config.toml
model = "masked spectrogram model"
dataset = "chords played on synthesised instruments"
train_examples = 52083
n_mels = 64
hop_length = 160
input = "log_mel"
win_length = 512
method = "simmim"
mask_ratio = 0.75
loss = "l1"
arch = "efficientnet_v2"
norm = "batchnorm"
hidden_act = "gelu"
channel_attention = "se"
depths = [3, 3, 3, 3]
kernel_size = 3
stem = "single"
expansion = 3
widths = [40, 80, 160, 320]
init = "kaiming_normal"
residual_init = "scaled_by_depth"
optimizer = "soap"
beta2 = 0.99
learning_rate = 0.0045
beta1 = 0.95
shampoo_beta = 0.99
eps = 1e-08
precondition_frequency = 10
max_precond_dim = 512
merge_dims = true
one_sided = false
adamw_lr_other_params = 0.00099
max_grad_norm = 1.0
max_steps = 5600
batch_size = 64
epochs = 6.9
lr_schedule = "wsd_sqrt"
decay_fraction = 0.3
final_lr_fraction = 0
warmup_steps = 1120
weight_decay = 0.0
adamw_weight_decay_other_params = 0.01
Rows from block 2 of a small masked spectrogram model, named by matrix and row number. Rows with one number belong to one channel. Each number is 128 + 32 x the weight over its row's rms, rounded and kept within 0 to 255. All counts start at 0.
After each channel's rows are labels from the 100 clips, of 14976, where the channel reaches its highest value: "top examples" is what is common among them. Only what is clearly more common there than usual is listed. The data: chords played on synthesised instruments.
# convs0: expand 3x3 conv (model.blocks.2.convs.0.weight, 120x40x3x3, each kernel summed), inputs 0-39
# convs1: project pointwise conv (model.blocks.2.convs.1.weight, 40x120x1x1, transposed), outputs 0-39

convs0.0 [119 157 125 103 188 128 118 137 139  77 113 110 115 144 123 138 130 147 107 196 126 106  70  47  74 149 104 128  98 171 163  50 119 103 136 114 153 147 138 127]
convs1.0 [160 128 170 136 120 134 186 145 128 130 170 118 152 173 186  97  93 113 170 109 107 164 174 187 172 159 149 104 141 142 123 150 118 166 175 116 155 181  82 143]
top examples: arpeggio

convs0.32 [ 98 142 131 121 120  72 116 105 113 135  95 177 117 138 113  73 133 134 145  82  99 108 119  87 158 138  91  77 108  85  85 147 163  98 137 160 212 180 101 137]
convs1.32 [ 80 110  72 164  91 132 136 152 149 154 106 144  69  97 126 186 125 131 155 139 102 159 107 153 106 111 131 169 114  85  75  59 111 128 106 120 141 200 122 111]
top examples: arpeggio; marimba-like

convs0.29 [197 143 115 180 125 122  81 100  94 180 132 113 112 157 121 162 160  92 105 167 156 106 166 164 197 106 124  82 134 125 126 151 117  84 121 158 102  79 103 105]
convs1.29 [ 87  76 173  53 137 103 115 118 166  87 124 179  91 106 107 129 151 198 126  92  95 165 111 112 112 113 161 145 146 152 118 145 135 139 175  89 139 161 169 112]
top examples: marimba-like

convs0.115 [124  74 105  88 159  57 108 181  89 135 101  92 150  99  96 115 145 120 120  85 167 146 140 124 142 155 123 153 144  97 173 147 109 144 178 138 204 174 128 132]
convs1.115 [147 150 134 213 134 132  85 158 127 138 148 159  75 119 180 162 129 138  95 105 140  75 151 179  96  81 144 147  77  95 107 134 112  84  96 166  99 118 133 146]
top examples: arpeggio; playing: arpeggio down

convs0.79 [133 108  75  93 121 155 124 161 191 161  60 170  92 169 117 131 169 109 109 147 153 122 116  76 141 122 120 170 174 112 157  97 197 119 114 113 163 155 106 121]
convs1.79 [121 185  96 131 118 144 149 133  98 127  84 145 122 156 139 140 150 107 109 128 147 126 187 149 107  65  81 106 105 174 128 153 104 133 122 114 108  19  81 116]
top examples: arpeggio; organ-like

convs0.78 [158 132 145 124 132 172 200 166 106 125 146 137 142  78  64 136 138 100 142 117 127  65  68 147 151 109  82 175 161 108 149 121 145 161 105 128 140 122  83  74]
convs1.78 [133 147  44 174 128  81  98  51 169 133 115 156 125 135 169 134 134 120 122 109 160 152 143 152 104 139 133 100  93 179  88 150 160 109 158 107 162 120  67 122]
top examples: arpeggio; vibraphone-like

convs0.90 [101 130 108 120 144 107 116 196 115  69 122  75  92 145 204 122 128 175 117  80 162 110 161 119 122 182 105 103  86 119 150 138 112 145 129 151 115 185 106  86]
convs1.90 [130 134 165 142 197 132 149 146 140 111 159 104 116 116 144 165 207 190 120  41 157 100 120 166 114 130 136 140 168 118 188 108 110 132 130 137 104 129 156  94]
top examples: arpeggio; playing: arpeggio up; marimba-like

convs0.30 [163 132 129 162 111 169 108 108 157 172 127  95 174 101 101  80 155 104 121 120 162  66 136  75 182 145 142 105 153 124 186  91 104  99 172 154  79 150 153 131]
convs1.30 [153 101  83 151 181 184 120 140 130  87 122 129  90 132 152 124  80 127 109 132 113 157 168 211  76 116 151 187  96 148 141 118 131 149  94 110 146 148 186 132]
top examples: arpeggio; playing: arpeggio down; marimba-like

convs0.17 [135 155 129  53 164 162 147 106 120 115 118 130 141 137 105 138 128  66 117 107 158 160 130 129 143 194 101  86  52 110 128  83 139 121 109 201 159  93 142 119]
convs1.17 [ 91 117 136 124  59 151  91 167  79 104  83 108 106 106 122 102 159 179 146 144 114 159 115 120  87 134 146  73 149 115 188 146 174 111 142 129 144 186  80 146]
top examples: arpeggio; playing: arpeggio down

convs0.9 [186 116 137 173  99 138 110 116  94 166  86 166 108  84  89  76 106 101 123 108 129  93 150 172 155 177 135 144 116  79  68  87 105 119 131 139 170 106 112  86]
convs1.9 [ 94 135  73 168 142 108 126 136 142 163 122 149 119  81 120 132 186  79 112 120 142 119 161 124 152 102 155 189 137 106 138 205 140 108  72 156 115  84 174  86]
top examples: arpeggio; marimba-like

convs0.8 [105 186 129 152  99 157 112 139 139 111  92 106 126 123 151 169 138  65 145 166 144 148 141 108  94  71 139 143 119  80 139 176 116 177  44 125 128 128  76  98]
convs1.8 [ 94 141 163 110 128  97 120 100 143 137 118 100 137 130 125  72 115  80 133 127 174 206 102 172 101 155 139 135 126 147  96 204 190 107 119 175 158 158 162 119]
top examples: marimba-like

convs0.100 [108 109 167 188  76 121 108  88 101 117 108  96 124 181 113 130 148 148 151 126 136 154 183  80 149 125 154 163  63  72 146  97  93 167 125 158 133  95  88 114]
convs1.100 [125 139 128 210 173 151 133 160 149 105 102 103 113 159 132 156 130 127 161 112  94 138 175 183 156 143 125 149 227 143  85 173 158 118 129 134 119 107 160 104]
top examples: arpeggio; marimba-like

convs0.20 [136 118 154 146 126 135 156 134 129 118  89 235 137 143 128 191 120 104 105 134 143 148 103 163 105  82 137 161 120 121  86 156 111 132 137 123  84 198 156  71]
convs1.20 [151 125  90 127 126 144 119  84 133 118 154  74 187 131  77 110 158 153 138 191 127 135 155 110 111 140 103  99 119 142 140 138 125 118 135  49 186  57 139 176]
top examples: marimba-like

convs0.1 [ 94 146 128 189  93 171  53 144 138  92  83 131 172  87 107 202 138 127 129 109 152 125 109 159 109 115  82 193 138 133 106 139 131 120 107 142  84 128 154  99]
convs1.1 [ 63  94 158 123 135 108  80 117  85 173 141 187 103  98 158 152  75 122 153 140 176 135 147 118 158 126 108 124 139 187 117 132 184 174 142 165 104 111  98 163]
top examples: marimba-like; vibraphone-like

convs0.99 [ 90 194 129  96 145  59  63 156 124 138 132 119  89 121 107 148 138 166 100 108 143 149  59  65 119 157 108 126 148 144 144  93 152 118 138  71 125 126 107 166]
convs1.99 [151 129 161 130 139 143 133  79 138 106 138 177 106 128 100 112  66 105 210 123 112  79 181 150 177 146 136 117 137  91 147 108 155  65 148  83 142 158 107 160]
top examples: arpeggio

convs0.23 [163 149  71 158  68 107 129 157 179 122 110  88 160 120 170 172 137 170  90  72 156  85 106 127 112 161 108  98 125 147 162 125  90 106 151 113 141  75  99 156]
convs1.23 [117 149 109  93 165  81 102  84 125 127 104 135 164 115 161 104  61 154  83 151 143 126 148 169  99 166 168 203 149 184 106 148 159 125 121 158 108 173 106 114]
top examples: marimba-like

convs0.38 [109 159 123  98 121 160 203  93 113 147  88  97  87  86 158  76 154 193 133 117 172 170  97 113 137  94 140 139  98 158 191 159 122 109 105  95 125 147 129 117]
convs1.38 [ 90 182 125 187 136 138  89 100 116 129 101 119 137 121 125 122  94 113 104 129  90 101 153 161  57 172 154 131 180 133  84 114 123 101 198 151 150 142 168  77]
top examples: arpeggio; playing: arpeggio down; vibraphone-like

convs0.116 [163  88 171 122 174 123 122 108 117 138 179  90  87 147 138 167 158 114 133 163 138 105 130 156 123 121  94 132  78 152 138  38  94 163  57 157 130 161 139 119]
convs1.116 [148 147  88 163  46 153 150 145  89 102 109 111 111  74 104 189 151 131 147 131  42 122 109 133 100 127  99  94 164 155  92 138 137 141 126 110 176 106 130 101]
top examples: marimba-like

convs0.103 [148  76 124  90 145 150  69 169 135 153 160 132 117 121 144  79 114 163  92 129  78 161 157 110  96 133 201 148  87 161 179 135 145 172 122 132  93 149 164  99]
convs1.103 [105 164 102 147  95  86 105 109 127 159  83 154 170 133 137 191 144  77 161  95 148 108 160 182 141 120 163  57 144 114 112 168  96 144 128 163 152 101  77 125]
top examples: marimba-like; root: D#

convs0.26 [103 115  47 136 114 140 156 180 117 174 133 105 143 162 129  69 149 166 144 178 139 153 126  85 141 119 102 102 103  66 107 121 153 134  61 122 108 158 165 109]
convs1.26 [123 161 173 135  91 130 156  58 150 134 131 101 204  86 136 121 136 106 112 109 144 114 164 118  70 119 127 140 117 170 111 156 172 112 139 123 220  93 122 148]
top examples: arpeggio; playing: arpeggio down; organ-like

convs0.5 [ 91 181 151 136 100 177 164 107 116 132 161 139 127 184  84 114 114 202 161 130 121 174 107 122 108  88  90 131 113 173  95 113 108  64 118  79 114 136 154 113]
convs1.5 [176 152 117 149 130 182 125 156 145 124 109 169 113 106 159 176 110  88 112 123 156  66 173 134  81 135 147 110 132 133  82 189 192 171 170 144 130 113  90 133]
top examples: arpeggio; playing: arpeggio up; marimba-like

convs0.18 [162 205 167 152 144 112  84 141 118  66  86 147 133 109 193 150 104 155 162 170 108 119 107 113 156 135  79  85 119 125 120 145 121 103 122 171  93 184 136 119]
convs1.18 [142  96 125 139 100 137 150 174 107 111 159 145 134 127 101 149  76  71  89 107 137 120 162 108 148 134 168 165 164  39 129  57 140 142 166 158 133 128 180 112]
top examples: arpeggio; marimba-like

convs0.21 [137  75 112 153 129 102 149 105 150 162 138 170 123 115 109  77 143  74 145 163 145  94  90 152 139 159  77  98 135 125  73 115 151 113  86 187  74  96 116 179]
convs1.21 [ 85 131 124 119 138 122 132 164 126 142 137  64 125 112 158 116 117 153  92 118 151 155 101 146 141 109 174  97 173  58 130 117  64 180  90 144 138 131 176  52]
top examples: arpeggio; organ-like; vibraphone-like

convs0.111 [183 141 165  77 147 184 124 137  87  95 114 113 151 153  71  89  47  85  93 129 102 105 166 104 106 147 157 115 144 138 128 124 131 157 147 108  93 111  99  84]
convs1.111 [112 118  99 197 142 135 160 134 150 200 165 142 101 128 162 133 136 151 172 131 158 184 112 166 173 153 135 151 184 116 102 157  76 130 140 139 196 126 152 126]
top examples: arpeggio; square lead; instrument: marimba-like

convs0.58 [101 141 185 133  89 143 151 169 186 187 114 106 109 108  70 153  94  95 122 120  83 155  95 111 132 171 102 105 187 128 167 118 161 157 148 144 127 136 181 109]
convs1.58 [124  78  89  90 158 127 167 113  89 116 140 150 107 122 198 134 158 154 180 138 102 134 117 143 126 144 179 126 133 172  43 151 128  95  96  92 103 159 120 174]
top examples: arpeggio; vibraphone-like; square lead

convs0.106 [ 55 118  71 150  83 147 121 162 216 101 117  91 151  76 137 147 132 137 117  90 156 110 120  94 133 109 142  85 107 129 108 126 125 175 157 180 129 127 165 113]
convs1.106 [164 115 198 141 153 101 123 126  49 170  73 170 111 120 137 104 117 118 111 105  96 156 124 210 105  94 149 137 108 125 111 124 113 108  86 139 113 126  83 172]
top examples: arpeggio; vibraphone-like; marimba-like

convs0.60 [167 112 114  96  59 114 156 119 157 132 105 149 143 142 187  82 131 119 145 149 150 129 149  44  86  76 124 142  80 123 145 148 129  85  99 168 119 156 165 165]
convs1.60 [ 79 168 172 151  96 168 130 129 119 179 143 110 144 153 111 139  91 142  98 137 177 148 145 102 163 179 180 128 113 107 144 149 222 126 128 101 183 128 137 102]
top examples: marimba-like

convs0.39 [149 164 131  71 140 128 136 105 160 112  79 175 139 137  71 127  59  70 104 108 166 128 121 193 121 144 113 124 114 167 118 163  90 130  83 160 178 143 130 146]
convs1.39 [142  74 138  49 101 142 129 145 138 169 192  98 151 141 111 126 128 120 108 130  95 142  91  93 184 133 129  80  99  77 165 121 155  78 113 137 122 169  86 156]
top examples: marimba-like

convs0.62 [ 75 145 164  81  98  72  68 114 103 134 140  92 136 127 142  91 104 137  87 156 147 106  89 154  91 168 139 113 149 180 153 101  94 123 147 118 140  98 187 179]
convs1.62 [156  96  65 129 116 121 163 112  87 100 135 165  82 190 104 129  83 151 157  88 101 139 123 172 157 134 105 146 161 161 151 106 110 177 143  57 131 151  88 130]
top examples: arpeggio

convs0.36 [138 114 113 119 197 133  98  99 191  79  97 188  87 129 147 134 200 128 153 121 120  85 149  94  81 155 115 110 115 124 130 125 187 124  84 137 103 142  93 146]
convs1.36 [185  87  84 129  88 104 100 103 115 110 134 148 127  94 136 181 146 139 103  72  62 121  76 159 109 134 156 129 133 198 145 150  97 105 133 163 134 144  99 178]
top examples: arpeggio; vibraphone-like

convs0.56 [109 148 149 105 149 155 169 140 190 137 139  96  95 147 176  84 169 184  85 117 113 102 152 136 100 146  92 127  94 192 156  89  92 100  94  88 156 164 107 139]
convs1.56 [ 96 146 117 157 122 198 119 131 123 111 106 114 163 149  97 110 131  68 172 113 145 130 172 132  74  99 132 140  79 164  94 160 197 118 169  99  87  88  95 140]
top examples: arpeggio; playing: arpeggio down

convs0.52 [136 130 128 170  93  85 129 108 122 116 185 139 143 121 105  51  85 121 174  89 130  71 132  94 102 145 147 118 101 155 102  84 127 157  74 203 119 144 138 127]
convs1.52 [146  91 126 147 107 132  97 146 148 155 104 118  81  93  52 113  86 112  71 124  95 133 133 167 103  96 189 125 169  72 152 128 125 174  94  91 138 159 147  95]
top examples: arpeggio; playing: arpeggio down